Rows from expert 4 of block 8, named by matrix and row number. Rows with one number belong to one neuron. Each number is 500 + 40 x the weight over its row's rms, rounded and kept within 0 to 999. All counts start at 0. Numbers have three digits each. After the name is the row's rms in percent of the matrix's.
# up: expert up (model.blocks.8.mlp.up, 32x64x128), inputs 0-127
# down: expert down (model.blocks.8.mlp.down, 32x128x64, transposed), outputs 0-127
up.4 091:461519452538454481497528394505453488530460505475505541536565558468530546531565484529480553465450477503512528522481520513541487512517504446483505521466473453549590476526487449530583403515497509478480456536571505477560447537482498482488484477446486486457595527480486500612449480531487493536465563526517402559462545434512486456509548498496507556448536458518448509455488486483519524425474
up.5 122:508509466540543435449481526419556475567479540533522522550518455483538555529515513506518491514469406532539461543490434599581520535492505413458522529500530508543502497488479536449582451472488439452456448493518487473454510486512507525485481531468469412482458513557411532489455504475547508481482497403543527495516599478546539565510477525559484491530472544529473504491465481448520459492540
up.6 090:517484494427474497510465456527417547538490535516481486473450560457481492568518486463461606496552427473511552482522482485505551505505600518480487514430528489595564522521490458465492427513487517574547489504480456425530521437496486539500462503505453439450528492464453524556537518501476534570507597522534484483521512506525515530480472534455524543493551456452518519419521554471415519494459
up.7 094:488501527476538547465448490450475482492499535486486526500536505474457532544539550411563450525529523473504451585541512526513443505532577468523530460426562505548541568535467470432440492450547540596548479490494437522473471490575460453455526445490431529515495519525478487507494489549432545430492525518561471491518489480429501509515433494410543546523472477524535512525494483537424501566490
up.8 107:508472528528546501465480480453433509454483504551503545536578477464480438609551499537509463525520489450533412450500517590480532485473533470490526463526436522530558431464559522496473545525570491466481494539541509492571479546438496466470461528485511462406477463497484467557463480514508561539437513435533460447538500425521522514465434427520547501483478518548487502514550500481489571558516
up.9 114:482449563355527522497452540572437462477557512484423544496476523471500517495585469552484530475533494528463463489426584561570476514459568514500547522485501474544559463473472499515461481450488499526505497477511467439418439560452512524480502475581512500515525487477544474526504464512463456511474491496510470502543504560481539539476525539544487524473476427491578495480490533518584518429513
up.10 094:468529493512451444507566491507522514511521537578548483491540430493550566553485508564482549435475501518538496550467469484493542555534504522501529450528506515495432466512534449490520393522514491487565497499498530433497464502419449531507455531452437476448562491553461539560480527450529427452522595527510560503474586512498575491546434447499553448522469469432506465518493487475515475480470
up.11 095:419508518526473478481485525482460505546447511461492512472519480493544549587540406582529524518478485525452571486449504506434520530487546568462526495498552486474551478545517429457521458517505498498460549463534474483475571505497497479462530531491454498536421496587455501523505403537539499446512509477525464501512480467460464530524504562554544464505509471436487493436387522543520612518531
up.12 100:546509523555459515493556512524449460476468533548447566408512516514479491499449485548526440542506430509498485464444550554489440540536546482500481431527495534484528416491506489508541442508508507485496509407513476466507543527486465534508516482506410467471571575484495561511505559460545547524442553546481425477491452501471574506430513572494511512494527540527399434489474533468512538556477
up.13 096:454449484497524509544423488470440487474523546542539462527529559556473441549533510560490455509448431551456486519520526537511496515519557534496583468494463556564558485515562405453509430560479498527441515528491526523516522452500470592537485488495423496558548498549426501498515506536525476464454511490424446544444532502486507478559522510479474534502515421551503437416476503515457514486521
up.14 098:464503503492513503436493480495483515541465497484486510458468471497496513556604517581527532516436452578471511534610502487433503461477488427529472415478452522514466450537470523481532515615504532519462452484503519515554436505514533537446458517534437497499501504453452464506540501477548496521410532535552453535539564442432526524463463527469495567498515444517556483585520477499513490447469
up.15 121:428534503454477476524443438448546462535498494538472522521523506454511478544465514505527507496431509517475466480498540529483431544622627470501443558464535548530594531467580502496537513510475487498413540554432453427521541498492516501458467529518539510487452482495516449457450506543517588474538520497497503461514489480450413489530548467501510493450538497508512524495527469502585461461517
up.16 094:501559486467481502453508499431499442479445512476528497474545543504541483544529490486483487491547444506537484539541544558447560493544489444488533443529518491531550514510505437458449475513531470553504460460502470471584490474572517501463487533460512459442538477484531575548506454522525621485512494424425495442548381468454534576516468472511500497496538479463415462463557518580499509487500
up.17 096:466532496480494472491517476510488406536530510495459499518496468514529525561575511458484471516629540518462513470475514557556508495482417491460540441504491491506556503495587540607546494569457497488491503483439421452512494550531523508532547442522531474556447499516473472480439447433569508459452484444450428537476508526532438478541548443537501520516489484529442500495491522490445577484494
up.18 097:511539556472486561488461526424490439505542547501490597497532475490478498543567490530512421466458537487518506529512414543496469513506521555521478440527543479583426402465531564457505435472465486485512464516558559480466470527523488571530404505476544483468537498483514487450539532511496432496516484551479403495430472532519474538539532503556585474526461521499542504520489516438528476496526
up.19 082:510516528479576473495453429514468468450449486472560598544530571521531516495547468538535508542492532496466488509565512507470476493526454481500452437412515535476587484510501489507526416472421522588553521542466475488540464560491473484416487519461427541395539546517478546477563457506563524501542485553501521485500552537501510487456441479488488455446512497459577507521466515502493499458525
up.20 100:463494548465526484487480510504462470490505520375512538466536454524454508509465520482472503479531425463523408488502438485508523473590470515517522468470431511488442569530514484461502487537456499546550571609453529452492525522517474508508500537542495439533532508417515473551502523492546524562548514496473433492550527421552512508527508531520498462556503521515470589508448442486507551397542
up.21 086:522545535446566544467521510453465455523516536598516544436522500479482444530548419526457519528543503494519502473563573529447518530537615475439521467484497466559494441511478525480481416511512483485531553484430487491564515503476485489550532459504440473531500485481537500445494447483496553477453550512521457544535529483537467504495429514447531535478557548426461439531404524483470481551472
up.22 102:453529478476478486564498491496510497516568530508507528558556463534546510570461477515522483447526542500587469446554508603504508444510504510475454390548495485511540430405612459455532479501494454495482507566515462457501514535550470525505512484459524445456513468455494589461379480496485491476472479554525485535524504455513522561516433491516505530479522536498497511465515465562480459513446
up.23 095:510512521447504482504506428499466513461485525502520516481466481525495498646592482504542439494492496542472532483571522426491478400512479468516444454518529469518477541517521598531458418616496499577516484453461514486506451559550500506485541460515549498480546569504500490448460480544492456492493553528492470451458523479453410504533479475551438557549525490488486507544528449486499511482487
up.24 098:471463443536530460464520460441539467535496542508521565575521559482529443543479496510464484490616499493463507562536523554561478472482519463485469541532414421545480547464551511522528468490556439510480516480449438496494543484500488597445505522424554458561508595541440503502500459532524523493502528524416536458482519434465525558532522464482480534454487481528443479447483474518464502484498
up.25 082:509458497466518518456525544483448451575570500511469595478467475548457560506480465559525446506567410543482555546572497554488490533497565487473466503559515540556546463465502526505470462488421445536525516507469462510502454414494498528469559448542515500529520542545495476475459405450548512512529504486519420574479487494545493548427455557470460525474464508519447515470505501519477494429485
up.26 103:492557470507526478546482478421464434468488558496505537485434500473458539555483518531512507542545591500420512517449466513537486489575507403517495539532487457531566456551440545438529496501532518527464455426541542488537473536503484477434482480457516435534542513516518528461443514439509498528491535491576453474534466496497517494492524554519545522437442375524478535511563478538536519554538
up.27 098:484498482481504480461487555564474449559489547480490514632566442500488516561486497572597473490522444451528561473479470553548539546498523475441503483536557488563509502502517434567462464512555538472557464474497391513487487516506502502525532484511542452503553516437444515463412514473504437512500542495468518500516518549499466467530485536489471495469477423398478475523433535455517503500493
up.28 105:463477500435493479486494463497515435489581539520559531544451473477510545594506538506432540576468490541493579482452485477520482509579511500472528449484458484517525452416446444524542536573501491512550507480474446564497467498535528436461523499600494426549547579526489523519500508538497496494517482485538454418464490455569513423496493500438468531505471468543483524496538454507521510422539
up.29 117:453524586443561551561517538483499454519487441524452517550510535493505588566548502442502574459557576500509549489434502576510489531520504477434493457435483479439513424468490492472475515492538434499411469490560501505527530487539515521525526495466479455502475486568475521555442463519518474484485495492517531571514542416493476410487452575516498488461530484540413525499459515503506540538483
up.30 106:477502511526481466474479486420452551489468480527472580576538441464440543575528525492466488545487490542517581496516451527519497497463506451416461542524496530520492475510537451507497472542514534496536526529494502465434518532466459583483458507419416457512503551512552477527464504518532586468428519533541447532514558524505469534464451428597539530515536460510474510495512380526523513479507
up.31 097:509487473558522502536486483491475487472604470566520540582549464477475442591498485552540466505473549505511497499533509498584513596524522422492598490426486472526501512461523489491505515497533456470484535505534495460472497571476541506540480556447492484451457497549452527452401475431499510450493413435517477530551508549488457492425477501514465479449468533479557470503503468487495573478547
up.32 105:541493419450510534541409463470478542461500479497389588518499439506495487529551437500497588515469468528522466565566550461547457451498487511530509470573455516478471434474514457513531526515500494444468521536549471459553530515533520545484468558536525506528549466517520479522447496503551534502456535547481427447486485506483460566522413543475528553478536431421549493486484457548496505529518
up.33 109:497521468508459494508469502542493520454505488419458501519517519548492439583538461590580489465517491454449375490548436571520484541623515497455537482521503498490495462441574494486467523489493485458493507514521489547513579545529562511465479578472481554491568461475497509478478438581536474514479539458446458526520523527453528471497452495458575507429531501515472543487448476511508512523506
up.34 109:475491513533517530489445533516466407513495521455509476494581460444476489550501455547580463477493513507487497521521481451488524575506459532490496488457474491508522488391409494543483488545525408465496478470509549446526507490450493528414489470542487425472548536515527583485498515486408498541529573545505543563472574523484522439491527559615504486515499502507571465474478479499550531480526
up.35 096:531523507479539480463514423534529457537494594481519510465583481524445489551527477455498526434465500506500529565489490466608505435507519538427516510493487468483520530484538477471425535438538460522602472501542473516546501489568551493439565468513496511504562545436457441442514470464553563477513461478510440441485472473494512485532542494484473484446493551554483547511441447558500571468491
up.36 108:499497489459492447549535503409569501483521588485503507584437533500536473465502550455525482468497501513498468556426516575507541517521572489479485506431510439529482466517470552475535440433514462509491491498526523400435478533507553482510507500560465560501583584508490528529455546540520474467468556540505472504532480437476481525532525498454545475503470489514486383472525547517545435503433
up.37 125:512482483487406483505481469424532528556460526468530473583451557484515562538547472537468398543451512531468500504471496442523480556543475524467529438454558441556479446516511525533552468457566439572513548512506491513529486503493493418466494426546505505473507573539506544513523506487511528457492492591506600465536518491529546404497541502487473501493455445516470549450474480533489535502484
up.38 093:501520435509444492487427481539494493511511607444541575571508448481551530575495456471534522491507508557466550445535439552475484462445572420550492475446556535548520481508497498455416498454456481446508517492561514456465503525575505524448517455505464481482478520528418500529410503486460524425520505562549456500509546464477502500546464510524481520552491452476574511532455508507496507512545
up.39 111:405544508510481514553419521525454451535489489487532535446518393543515501589490493487487512510526501508504469590575514552541528531558501442574479513531532435543476456540560508453497480490519444506544434489535492509510452468537473549491439540499427529561472510505472508488460487448443492466484597564425484527523498457430465478534480531486555517535444574489486534501483481515518520505456
up.40 097:426514543474520533526445460518519524554522502473497549499510507544483508449498531459478503452495467513477498533543601513521509498591490561455531452528509481507507400514555529465509438475544468465563557488463437514502500504556475464441449494510479497546486531604501599506419523441514496557472386507533454500579493494480454564500505489489537520537489522476485486434529486456476501423462
up.41 091:497544591515494530486508435489491449550486494468440514595538498475526527546564446505506494557511469525523426484526510578486459467524552495491504598435600529562546452513434527496460521520468448480532450470494536499544451514503520457450416516540523443532530537436505555544463516534469468436484507475517481426477481522458468467523486553487510461530516488425451525530473474478577542499489
up.42 114:529507446481506569455464481460438506470474500425509524487570535487516523505498531557546519502482432464472385521493474507563442509493500548530563420554496458479507590470505544464487521522499480457530540474479471486480492478539526562507402520507443468400540497468531494587469556512469466457563474467524433486464515496536542484622523483480507503502493500551509525569494480551539491478484
up.43 089:438464535508498484561502468416464469465606523505514511470498535543509490560485453498522550484504455528534510505568531511410522503550529481537494484481450537515528494462485517489432527499532522496501460483470574485503489530496593429443474451541447432523441530492479551462501520460526469447521549510486485537477428487520535651473503547552497493514519462501541504405436461494463534460541
up.44 086:470508418507551523465412531466581504441529520555561501534557500465472454516531525485489458562466460526444516451539536483486537485530557403441555464467492464584520453541431508495537441438524520490517515518470415536526531568541502465498426442576452498458510555527445471519509460456567537476476487558503462546514480531521495487511500483517545494505474526545474468442496538511468440523520
up.45 125:535463421440509497439436464451505477486451568399565503534511535547472464513495481513536465511557505555554544467581590529559517484466455544478568465489485485559528561459516480517495456503524474485512471518521463477423468427466518510459487560518493495495434519464506524452586540498491417505549437604493458542516472493500520491489504555538544443488492496459516450516478548477531515521519
up.46 082:489544507517560456525454491469485480527476609484546560483584479443420547607541548482430484564463465492500478516559542527550502521543544479481509496508522490524497433524537469511463570482384535460432475489524480506502528477531509479500466555447514471416510404523528525505533514497541487479471520474473501503437477545545535481469492546427508432504475525533509506436477531517417499489498
up.47 123:503504537456543483488404461496527526470477542463471484506501499475495536538476453520550540551510497426542556569419526537615459503421536512474465490488464515532555524503460500509511411463530476555437458544527490476442522503502528497495485462540495459431533480484538534552491601495446530358463504544548500503486511431528492512500467552535496452508512477518466525488460476577540484478532
up.48 111:494460483501490528441473505454571495534471526497546547492486415505511493566451499490546469512534536465488471538450502466455471460513443585511519473532522561519523449449526534523527471492517572484501535442453571564447501481517509521490581504442508536449451513527463557555544558506515525383511556473459516428563536513486483469454528522523504486496438514534523531497471356477505497528452
up.49 117:468522564482486530509552565438432456486477420510480473491545546507489566477553539538518509488516488478435559524510520496468542486546578461447574504481463506409486544552430542501513559508434456479477497489531555503459498508560507508496507442460517511450556455547538561484503468509555531471450506523481391492526489504584477430532396494522498442488491487479457494505471539525529560526460
up.50 092:444556531459445443534446527500504474537518554532519488510485427501507492628532496506550505503476427578458391424492550497519531546542483532489498504437558500515484457545478516519518522559399456486556515520553513450444548537541533502486499431494519542519427509492471490510535455492461521523500536505413487536524479462497449434527528527521555466493499482543510420478468502515534470537451
up.51 085:513522495531541496518444446469460491516445536465516520504527537435506543532576440493462440534501495521542498577520495532496482436520603476455500396496535471568469470432479513540496468480522450515481468465535462516544485479533526520444485490580490510457512535503482478489476581570541528446514538427545425421445504488454571546572439533471537498521478452492508526486516495534505580447519
up.52 077:466482495438473462368483485533508483482474493507493522530475532468416481542520518499534497482476475504542491540542523522588454490472503415499475493508568480534526528495532483507504531565455475457602557425491522528487474527547518542523467497502491514507522528576408522465467513471489487493475545560440535492516532543521512506450438449514441538546578456446428517432412540516461470497566
up.53 104:487473469558503478462522441530533428484440577562458476520538499453494443598452483491459556543589500509506520510511478532534470568487487486493560448497511446488528505509488478482470421515504561580586498519507502513510490487482459533512468507434487497528475541537511550455539429539470526428530513539444418482478503506477485494501472483444457581540453579537488538526472423508442546552460
up.54 107:548468485467472481465454408586525503434489469524483473531555478473557476554508480512593520508504436535524543452456514570537487533528471457517533511516509521483506395522545506529501470407512499469432503519485466493507505541494507555525593475513421479453536454457522499504518499548501614557479446548473465456516466458453494506404493498564492506471538464515456489527523530582513511525519
up.55 108:496508419530508468538513545385521513482523578498517492495622477483458514475485482544536519489524461494463493514454567511558506468492549452495410460483495445539530511448521509553525491526519524497447476500461557539517509518536495481534436435471449447452530501535496492609486532496570493431548533514468453450584495444564492446511483512487484528500544526516461448495557508475515452421544
up.56 079:509544531482495461493464495503452484463493525590586523493449509489501505562507523486528501568566484512558409408579524535494536468529462464483548450484416508480489464495498507534518463468511508578485506409484410488459496546460501479475476494520429469419509528468474534492485428487555504539494565525561491523494539531451478531534554488481501464491500520535499422476564565503473581439538
down.4 093:529459436484548597448445527489509504555553494475448529443540412483450491520477529519464495525475417466458476483533555413508499521497490565495520549480464519481445525531490502575485522420508494536460507534496470464546543592485463515520495519543479499535532518569529498554487497592475485587551470485422523488548469541491482452508520526515552427506450495527495575508493479474464446462434
down.5 111:489490466500522496489456545460521492434471461473507536582510491467510515552522437523546483479474487488468474500428482572588502421591565528518437527467471497512488571492565478454541460543593452532491452482536464546432472530564522497505528479468496438521556527503504510476441436470508431444484480413482552546590537508568484514506541486538473482509469536511481525445459513512543530466463
down.6 098:484485481443502544569399538511483518468547468566445426478557474428504536442485587509513519457513502489529520427472584561471428520502502552532562535545478536502462473450496459506549480433516431487435542540519578493497466481471415489542470530465479466532461470496450525502479512532554530529544443475512465509540510493498515542501485555533559542515510481549509512451489422491477478522581
down.7 092:520498499485516480505454545502450553550466444476472509414489496414554483512457573445426533455476483474518544477516515478493490505515508459379519450481542499527467503501578429517524583514483438470533538551525479464492423514525593522434444544527430594532485488512548481521523517469575547498468491552496496500489476520536527516566468520505547458457475515539496439537454559498456497499525
down.8 108:470451596477492472476492519462489513500488505464506512482509504560487451542464528475520493464467463518578537551456521446479467494545490490534458533582459561495530515544537563525498494513585484401434467653502460554518480459465495539474500511485506544460534508440477548543538524527520515453477409508481478499483609499563470441433508447547471497492457461508488494515479527494467498493561
down.9 101:522524518479537554505495432433529525550494448505500501517482460504574544524495513493470491471607477441453544519506565475541505595422458450453538479511532479480458513532534522563513475460495399451504541414535492463485531519461439472546444529493498516433495516541568512518521517490559525586516492481497420542474454482489531478541502519530560441469485467490528506392510460485562479513477
down.10 111:517407467506537502464519471500531536452449466490419537469445500431540487509532517501492481501564556489554518465450573550506533489537534451467481526509488567466498514490432577485445482489510525529500503525438474505512565557503491467481537516590477515503478512508537510508444548504525474627468437470517559476445485456490500501501514619487573490491493527457505438465429451482450507574528
down.11 099:573579488466555552497476518444484504546435517503493495512529449544530416540497429486502398485527539517561501490534478514492463505457500487543572494502533567438499448568447519490487564467520521491555425531565494521487509523483488490557599454451545489509483499502452398440523496453494497559482487476466553414488522501575498445521460511490484489452494527482498551429516455531521542485503
down.12 095:534539550499522514458530494493489533469522488420515522538537519421480501461435506520429492495545510582494540458480456484488463462466587454503471549511497481502418510492457463412558511464524540495508549485562473519495568466461438552505470540433551454504474579550479493474546462494495470461534481549508425470484526493519550498556434583476452525467538519505549387497516530552536481484549
down.13 097:519444493498586544456477453525456551504478472418492484465493591445510516559549463501465475495488557432460500482436502494545512550513452441528477536546508548440488507470502536551488515514486454503556513531510509476453543438493586415548578533450554471537476569463517545459498550558463503471450517530532434550510451511531462459487539461513525495580505514452475520524471446502462531443554
down.14 089:472527493437478534470510524570473509485533512503538511461528508521531507494506410519541498496474472409492423554482567447518524447459574510494591523474491537564505486513489443502489473532480487472484546521461573468473453453487515466402531502518615537491499490509525524433488514479445536520562474488486506590483531508516461484497581433507458611504441504573458499461515507498507538445464
down.15 110:499470480488501528472556615473455515460488493517515518567463531489464538462552469460543572483542577375458553543560511508506439432530469497507497449461535519555523443499465431518526526503472573512517504441568502530596473473488460476487527480554459526523478454487478526494500458467482538552509491464467543444502535473519563409488459532484464558546486540459535456506516476538483466539466
down.16 101:483439424548505461551484503527458444494475473519525601531519509479474522490537552516505479534515501590445525518493455415583529494512505532415466484528414477524446487474448569593483516490503545434491470498468542485489479514542520518468464491546543514478466516461475494524608578528457476513523488473505503534495554402473492544429471482528475521450554456532468532497486525542484465436540
down.17 095:602486474523480508477458531459489503507447459553493526502471479472500522504455485521535458484487442506568460495498505519494545483486474548430580469560566541484478419493486499566453480455511506473504559481508426403511507501554470572454459484506488483483506466476491469523573508489557461546552515460501528527559499494438525390465443536522521584510543500505511512427611497524497480577474
down.18 101:531562380576509505498513512519538560589546447481431439537480504532570498585459506505480537463456433476490486424519516473481487478494501463473493461521510591486478445453466467489514551536504489537475509517547489509418535524464464482483450510541483566525499547499546514493494532461517539541503540461548522495456592509500530525465497529441505540515556448434534483456410503431509449477484
down.19 100:498459447458440524509538527448470481490473401637519498493515572515514505541454491491451578521533521497441488479524500503471571529463506510531466573472512441501467503508559534550535487494555476459485469500580530495448455511489559449510571541487532524471511409501534510475556546482476503561517496450505585424412446478471470544475532489567499533493524504531475451490487517508446496451483
down.20 096:529515468444552538483495443591469531552477476511510440534416551433614510532515477458471474484503468503556459507494503453482530472520507416509584469510534472478523467409498557490511495490630459422482483480485518495530510472484472542523435506533472516494508533532526503530523517457485488498594441560468468506594505566563437492474481528512526466504502491504476479495558462525532489444488
down.21 094:531405548530536514465564456544516515457520502537580487531474438512474557468496545558485455514568521455584468543487495500475506493437486500508453510541452492476477484495440475447488464497463553537504534515516530580423495535458565509504511476522542442394533518462465464422490541544513544531472503528460449495527510530527478591506544494507481478583438509530489502467543543482472478427424
down.22 108:444524513486550548480489496519476525457514505466522494597492464492535539468521452428503517573516514461458425555517492486536396509526487494435490523456563605583582453480489538450535454551425431489472518495526445421478521482537481450522567502506510519481495496478550575484471523468466502469533461485506608538442544469472534501463526519453500579474492509468509507455515508483522501534476
down.23 104:486469575477559498521529463446485509520532488542478475497461456437580526453506445519458454521511536470516450477469495489467544478554472550472538446451498475493475509514516489497491503422509487510427547456491540523617503463566586442559546533478520514500443512494486488551521525541526480479525464552532500564498443491558498488518438558521462515433466464532491590536456506389589507495468
down.24 093:490516500436536467576471570567510489420508423518527477462440444538494486463502495507511603463467450535450523479503536492538443505515549456537450473530529531523515499536527447524514472469529551495521510487490469540533488428470567486505517424520452499499500456491508507562485572408472575493499517449518614524470564521539427523428527483537517510470478526538502452476462470507419547527514
down.25 089:455454446511513460436500473441481502512492484435499519589505505492598544540529453474481498567520452449485475453528483416562506472511547492473518503474468526535520527506460471545564543488528550438531431532544554565558541520552541526536482499512449505508556515487501530435490560481556535486412437492513528449517499410462471501542490425427490504511524495488531551503523520471467534422563
down.26 104:446564449413518479544514453512490524448532461499459485542595486483444510446456539480510492505436561525421494496510579465549511500562522489521522529532496463525481506518598556552489539485527500511496436453491516590518459461518483490597516459463533489419493503504487472459512516559465526483466447492493496523492540415491488491577458475532477550442502568547585476434521513474464496475492
down.27 103:579499498478488462480516525523516496433476515486508526510471458504489469542492514484515497515443486545491478477419499500440484463487468577450475513526480542471517538514604540482539515497461512514444547521533438465474538582554519489511499462550516465518524489511554353513486499423522478529564479475484506461452501502463457427432564509487566476506486537606519550548574497439530515573455
down.28 104:435522619428529487526461402500482509481427489493556453436455515490489504515573437488478505495436515543413462524512495481582499505465450457466547449482525545516493547481562521548521541460523498395489492479514480503554458481524530502491521564523531510543527466495521418482464582485487525504526475476499519527463525497455489578568507518553482445464508520596461509526533506475509452527491
down.29 103:491479471539599506469479476533539490497447482468456606512505518485526455500458542522462476475523491524514514500518522489446502464598534428440553494470512547540458527494495505518437559529438482491485581429477540518493530550456471468492411426510499541471519506602529512517551456419473517505497536467422535451508527529488523519528512470438471489418524503509503453550511511588525571468476
down.30 105:492504514485490504494489540561496459489480571423525508583411450486501467483467517525475489555529480469544457413474437432505528448538458495468521507550557517481502538533481481505466444485528500473575509545502499550492480541463538512407516510512449466475452400546549497489461520461527485546502553506593504494488529539546557533573569442473522533487505517544482467389532481450532502466552
down.31 096:451497439453538492520488528541465483474467529505482490461507524511461542492510557529527403538517464507449470489479450490528434458497580514524526564523559497490564537570558511457508480551472484499512466518465407613474562500523473448524498473439536540479556481530577462473505538438506437515522468476532494459468502455595508444544477474521476546462508460490477533564512468430513461538587
down.32 104:521531462507523472484461479493495538525517449458568476455514477517425522508457506546515515460477507439496511521391478511485493587459488526437570487572493532473449546539395459538536493501526490474497488514538538503543483495487569564545512489556510517527494481425533492520480507519505440508521514437481468473500390559484533541529451482576488563531421445484567510575557449477462550540495
down.33 106:451487508461609440530490504494519464560564446503509538503494527446523570486432471438508488539428492485480564602604451467480489518534519524463535501497471502480480411522484504485498492485497496422478469567546538569452454520460513562520473419467492504508473480466530463461509501470467480489612514504520557487571519509436494457497493604512464503516512495490505546462562507512498457493512
down.34 105:485521503471556554556492500538426463503493541455513391540515492467503586480501501616439516531489527629456497563488482499497505482545568487429547452553477509458468561508513497486520480502485483400493540496534497469456491505481446503448510487483515484525490494538499491496534468467525484455502503531544508433481511541501445537553425421531507499453581516531552521458424467544474481546464
down.35 094:491493482495535543482527580569526515507461489567452550494479521434566516498592528573543537489489489473495441520529533441441477424484505522481544490455550406485540507568505568500493564518537439437466510471511539505400536456489484503449473488521409484471418552523533464480507543481506509533455483502523471516514526523485499490547481550377461543521482471555462514447479526498474509473483
down.36 104:449473533490522461474544524459542554501516449525531488510512430460500498526528507539546510525553517517536483539489550540465495498455519471450492472468545408436544436553445500498504393474518513563523547515478477510445628564492415503540453510488451453481519435537478522520458469499507529462477450477484505528507542536503495476429477527598528499431604547456491513538549517477484502504448
down.37 118:444519526465407499535531459486489530450500471491520432439484481485500571536555419489461535505491497510464576540495519442506481578539489488499527496509493478502521515447506460487519466505481516485594467504445488571506459492480486551484493529539472510481588505582535449463461574515392531489494530546457485606456499523530474475490527591471497464433486564506538531475496594493442478476490
down.38 098:512400461578497486508434537522498497480535468504466559463503469447524530587504460551460508506504562494410424460547462428498498500474512511476482550571501469499513559568476445521549564535512520573496523474484468498460417527456502478481528520561475440476523499582592576460481510479503468505504493469502528530465561522474518525465488500528477583493479472468409490424543467484488506523500
down.39 107:459455491518502455568511560520501473515547456530475566584465534506541523529521472445507524503524363487432498548460465470495472437474470508458476467458532556527557488566540417517545564520543537470463524498567459489514446454508530503535548478525494537521435472458482515526508380529464453506495505555464529445531489514429503532522513508532452560527516510414510506496524485498478494544568
down.40 095:486468404513518467462488488530492482533426525456545509473460514511489539529509491575472529473453495536496510510538535501599436472465519459532494433432526504532395510533451488532488504469511507494527509441524477520486522477553523584521525514522439475563509479450545471491435504582503584548517511541519490423573446508494510537468393500530449538464576480456493431568541519504494515470520
down.41 107:525460464552511397455507538507522479475460485497524545460466545501468563451528524415413561474471501479472439525485505520529461466509587598450507528515518497514535534522508522481464488505523473502460440459477530462533387558523529554513476457580480548524475435506507493445541523486560473496565496474523553516531491514480488475498587509533484520511508465571500507480542424527434522446427
down.42 100:600482450469549533493512531493546542515481504516509471496479518422523507510422420460510539486511405467442498499544495511597489479458482512518557439567520484504557543529506517493514425484500487462456566498506495491603508491548499470496495511487552549514515510517542492593561505415462571491494498517445536541549548449452482455543407506504499432484506500442433526486484495566480506476477
down.43 087:503394452483505468511507473479492512626465496507462557548537475525528506521451437449394462515552593506514497504442564545560527493513434531517538527496534439471528506534491461539466502522464479563563530455473450466512464470542443438456558532506563542473510486510550467510508508511481413546488520490535527479537474479521494471495485465457460537535480465440507442560485532467450523565527
down.44 097:500475558466541595557508501517500530444479502464485489547446449495572515434461501465469505538533508518559486510534513498446445486479482518600496542494505471507460482452482504510516530535440512468506581482395521581519500507488560552524484538489489479538472466466457533551521532505458438481550575533447462568513469517498528512496395524456516471451561467487440494489520493467496507404592
down.45 110:507490521483511483467510461556517464569460510481602630494451479446479461527537511504524533476533495552521516502506480486466522475437486569461493460529506379489475528545503494549531497489453555478521501449444495479581475528565565429463477465565509515536479523512499486485558509471568515467509543473458519480472540425486567482483455484521483507473468476515604406487469529494490491459426
down.46 092:460542473490587423497547419486461563559512516486448506504520525514465562489549458492566467448482538573498479556518505489538525492448497451479449444511456503495507569527402538464549471510551460607515521553464478486545540485540489485486449396511581493479501495498463482511510515521471534520430446487473504511563465492509532591481462483424485487483487519478555513533435526486548538476490
down.47 112:459531533474495474523472446504501546525447517475445462548486520474473477552477472511457467502539475437517405575488472520523554491563503515483563515568507531475545495522443586461468427443531480449580495547517488447530532570481538464535537547453509539541467535529513498512417472370528474531510448510449485510487512502506540498461566487499442515490456543541519498536534555493425450564499
down.48 104:450483514544498498508550503543442431470495504470466543471452514542518511520506447496545476531500484476463462455561501480428575477503499488477424574541459486508528507553497540525500472464533555521492526428408522519497446496491483451517532479501527553533438525407572554488455466537448469552486439463557486592480550439488458516555515566486531505486511506532511566407489593517505523457486
down.49 113:461499503424574533500436501469516491529525466496492574545444470483496478521533556464517431503553563592483453463454527572500539501506505434515521479494495560535451507527546527494453473484494503547564516514642581470506506492506494536554510441537482530481535505482451565483509446583498486499467430495510474474485531483451568427514498457490480464430469460502504526436495423508454501471534
down.50 097:548449491551557478516539562486461464471397540501434538483522459505403508537505563578485474421554488436529470455457437569497494544521497532466487482471505479510485526488493472492562500481522515471425542501548552510490466433498514475485618444471518468521528535513508477525578465491518550494546544469504573463463502472503511495406479512464444516526518505579539545473459541545488461480509
down.51 099:461521466501487473466559542514480513450586484499529513512525455509508494480467459431529508524515516606565501483508533518521508523485470631575475485497474465482524512531500453467536545514511475503517478532484476503409477556507416476544553480468571472559487509545483488479532589497566523532505388508462527509495519512493548425483458501446451417449531438483495558486503531443437464472485
down.52 092:538527520521470511561458546537544488453520507396575449543513466526490483551494544546547513477468506437498461443452535480566453602504492567529472472525473458476503549495462532501516563468551521489428536587538574474522491541506504431481525493537429506435478514458515537560474454480565485475465449479520541529489506476427475468489494503466478527485449589468513471539454514520556465437531
down.53 091:478474469524470517582531467471497406476501540441483517501493454480508563481531510489493529486458508567413443509550532512495557501504537454443519488537487467499532509403482581530439527476528445529462504554454472436481443432469489526537528530545463574526516508476559488581410565507491550580426490514523543583501530502475451478452492551463505513494481504496481498466446545487499510489571
down.54 097:415527474504456503495452496498499520556477482494544437550541550528456539509476452505534545489462510441479579514524420434465499491486564490455533502486450497503482456490527508509593478537542488446541515557525562457571514539530526473511545465457520500419468540561474519565512532547435471510532449550543497465519561491536478459496424440436506491477505477462480512452542433470550442587457
down.55 099:436480517511540496514563459501515510481483498541497533558531441466511591568508526462533513475417445606491517541477498490506478524549558472547411469467507521472559599527578536492448436493453468538487512466451490479494495502489390447549480575506447457545454483532543472514515501489551503471454555458500522528542549539521466479491471460523476496465510466449500549567448508474450489518451
down.56 093:535472488448491565596452568531498461414482537503515569478538545546426453487482521456530499479483467573471515488456544458494478395524509492526440505496529557531512506469504487514463495562468477589458511515476535527540533593480523485450499543482510410502505537458536505495506499528475464514458458491432473532475464483517531452489561597507435543568530470434498523450531494529451537521467